From a checkpoint of a small masked spectrogram model: 2.14M parameters, patch size [4, 4].
Rows from block 6, named by matrix and row number. Rows with one number belong to one neuron. Each number is 128 + 24 x the weight over its row's rms, rounded and kept within 0 to 255. All counts start at 0. After the name is the row's rms in percent of the matrix's.
# fc1: MLP up (model.blocks.6.mlp.fc1.weight, 384x64), inputs 0-63
# fc2: MLP down (model.blocks.6.mlp.fc2.weight, 64x384, transposed), outputs 0-63
fc1.273 102 [ 87 146 138 126 167 122 152 121 151 165 117 120 111 106 155 156  63  94 116 158 158 115 148 119 166 120 208 166 144 130 129 146 109 119 139 124 154 134 100 148 125 115 142 119 107 172 120 146 117 112 136 147 137 132 104 135 149 114 159 148 145 140 106 139]
fc2.273 102 [140 140 130 147  94  98  55 109  78 114 129 131 139 124 163 127 159  98 106 136 151 110 141 131 140 129  94 130 125 108 108 153 109 131 155 153 167 136 131  87 104 123 132 113 102 131 159  87 167 111 129 110 148 122 115  66 124 121 130 164 104 137 150 124]
fc1.274 107 [137  85 188 112  75 190 120  84 132 169 139 142 128 164 149 131  94 149 133 148 131  82 132 134 139 153 137 135 139 113 133 141 123 144 136 120 116  84 146 154 112 153 171 146 123 118 160 117 110 142 123 100 104 141 128 152 140 134 126 158 119 150 116 101]
fc2.274 092 [128 106 132 145 128 165 144 114 117 133 138 137 109 127  99 154 164 116 153 153 103 107  84 120 148  61 141 169 121 122 116 130 176 109 124 155  98 170 114 158 143 160 101 116 138 125 127 189 147 145 108 106  96 137 113 126 122 125 126  98 126 149 142  86]
fc1.275 102 [126 117 128 110 126 149  91 118 173 123 108 158 147 157 170 121 105 101 131 143 154 127 113 121 124 159 104 144 137 175 128 140 132 161 134 148 144 156  96 122 103  87 164 137 146 127 112 128  67 166 139 125 113 115 107 158 172 122 106 114  99 108  76 123]
fc2.275 136 [100  71 140 119 151 129 155 130 100 151  80 115 144 119 124 143 155 151 123 126 108 115 131 139 131  91  79 102 113 146 116 121 128 110 114 129 109 124 180 130  67 102 136 164 148 182 106 116 127 127 126 138  96 137 135 147 110 140 131 101 112 105  75 134]
fc1.276 127 [152 104 120 126 127 106 135 136 175 150 137 140 148 134 146 144 140  83 176 121 124 152 117 140 109 117 122 154  25 180 130  95 130 149 137 136 165 118 107 113 117 161 112 143 105 115 116 148 139 138 132 143 134 132 127 125 107 162 142 141 125 142 169 115]
fc2.276 099 [143  78 129  94  86 102 136 100 163 129 110 134 116 118  78 147 106  79 106 119 103 113  95 151 118 120 132 122 182 177  99 111 117 149 127 119 113 126 132 133 139 130 142 130 138  82 136 134 110 137 142 119  93 100 137 136 157 142 107 149 135 126 182  98]
fc1.277 100 [135 188 145 169 170 168 158 155 162 113 106 111 126 128 139 139 142 118 115 154 137 100 129 133 130 139  89 123 117 163 148 164  88 127  63 115 120 123 134 117 137 153 149 148 132 115 113 121 137 126 168 169 159 131 152 110  97 114  84 134 122 144 131 136]
fc2.277 091 [119 125 148 120 149 123  97  83 174 110 123 127 158 131  89 146 131 109 126 117 138 145 122  96  89 125 151 146  96  95 114 150 132  84 138  96 160 118 136 107 111 143 134  89 145  92 134 107 120 149 141  75 117 126 110 115 125 116 140 188 162 108 162  98]
fc1.278 105 [134 118 126 175 121 134  66 141 139 130 101 121 150 114 128 140 122 181 135 127 125 157 167 140  85  95  78 165 119 120 172 134 162 150 164 121 149 129 145 121 160 133 160 106 119 105 126 131 128 102 134  93 137  94 109 120  99 133 111 144 143 117 165 152]
fc2.278 085 [136 141 131 186 120 110  71  95 103 150 112 111 155 113 150 127 170 100  98 121 126  87 122 112 144 151 122 121 110 103 143 133  89 119 159 143 114 110 115  97 142 114 122 125 139 167 105  95 124  79  99 134 130 132 166 161 172 112 141 128 133 145 142  97]
fc1.279 090 [117 107 143 136 123 117 142 152 182 126 156 149 108 128 124 109 129 152 114  77 127 164 146 107 172 122 130 152 135  94 133 154  83 147 130  96 126 107 109 150  83 125 135 138 127 124 142 168 148 145 151 147 122  92 146 192 124 107 150 113 166 108 161 146]
fc2.279 089 [156 138 133 153 103 159 148 125 130 111 126 126 158 117 147 177 110 134  90 169 134 113 150 146 118 122 128 128 173 161  85 160 155 113 139 174 155 150 148 146 155 132  97 126 135 157 129 139 144 169 138 113 132 145 135 168 163 172 117 103 137 174 112 140]
fc1.280 110 [139 110  96  72 124 111 101 126 149 134 160 145 122 163 125 131 135 137 124 145  69 101 165  94 138 134 127 143 102 133 129 138 138 157 136 117 128 164 105 113 160  60 129 158 129 130 119 158 117 103 112 139 116 150 139 121  77 166  94 109 107 113 120  99]
fc2.280 094 [136 146 166 106 120 123 156 142 100 142  96 118 124 101 145 132 109 129 176 112 103  71  94 132  90 136 143 108 111 117 135 112 130 154 125 126 162 121 145 103 140  57 127 137 133 104 159  89 147 190 145 142 135 108 149 131 115 105 112 126 102 116 133 158]
fc1.281 100 [123 188 125  85 160 123  85 115 156 136 153 111 119 120 129 140 120 135 103  97 141 115  86 135 131 153 140 119 165 142 124 122 107 168 112 143 150 131 115  74 111 144 127 112 137 145 127  65 128 105 130 116 191 158 150 123 144  99 100 127 103 129 134 116]
fc2.281 104 [136 139 156 180 120 117 131 127 117 127 128  94 166 114 127 103 149 135 110 112 130 148 145 123 152  82 103 182 104 103  97 150 117 121 107 118 113 129 134 123 127  52 127 119 131 152 179 148 181  95 122 131 142 114 166 127 110 102 150 136 122 136 118 156]
fc1.282 105 [112 142  90 127 145 120 148 149 156 134 138 154 140 180 129 151 155 107 152 136 138 104 132 128 154 111 125 161  97 111 145 120 126 182  75 131 178 133 105 105 146  66 121 103 135 122 136 114 152 157 117 141  87 115 113 118 102 158 108 124 109 145  91 141]
fc2.282 105 [121 154 133 125  85 133 167 105 135 168  93 141 134 102 111 115 115 129 103 121 134  86 108 153 118  95 119  69 117 137  94 106 108 133 120 118 128  87 124  65 128 118 143 126 190 120 109  94  95 117 136 110 167 120 114 152 137 120 116 113 130 113 146  99]
fc1.283 102 [132 134 125 136  92 151 115 121 100 144 150 130  84 146 150 140 146 150 122 147 124 130 137  82 107 124 203 156 145 111 121 141 138 130 127 136 169 139  95 132 108 161 113 120  94 204 133 124 141 113 153 114 134 158 100 116 106 155  99  94 112 151 138 110]
fc2.283 118 [162 127 119  83 126 127 117 109 103 157 132 127 166 130  67 100 133 177 112 148 135 114 101 124 122  82  92 127 131 161  75 130 100  92 163 104 130  96 123 125 123 114 115 150 113  86  82 100 125 113 129 151 133 126 133 144 169 140 124 112 119 125 125 112]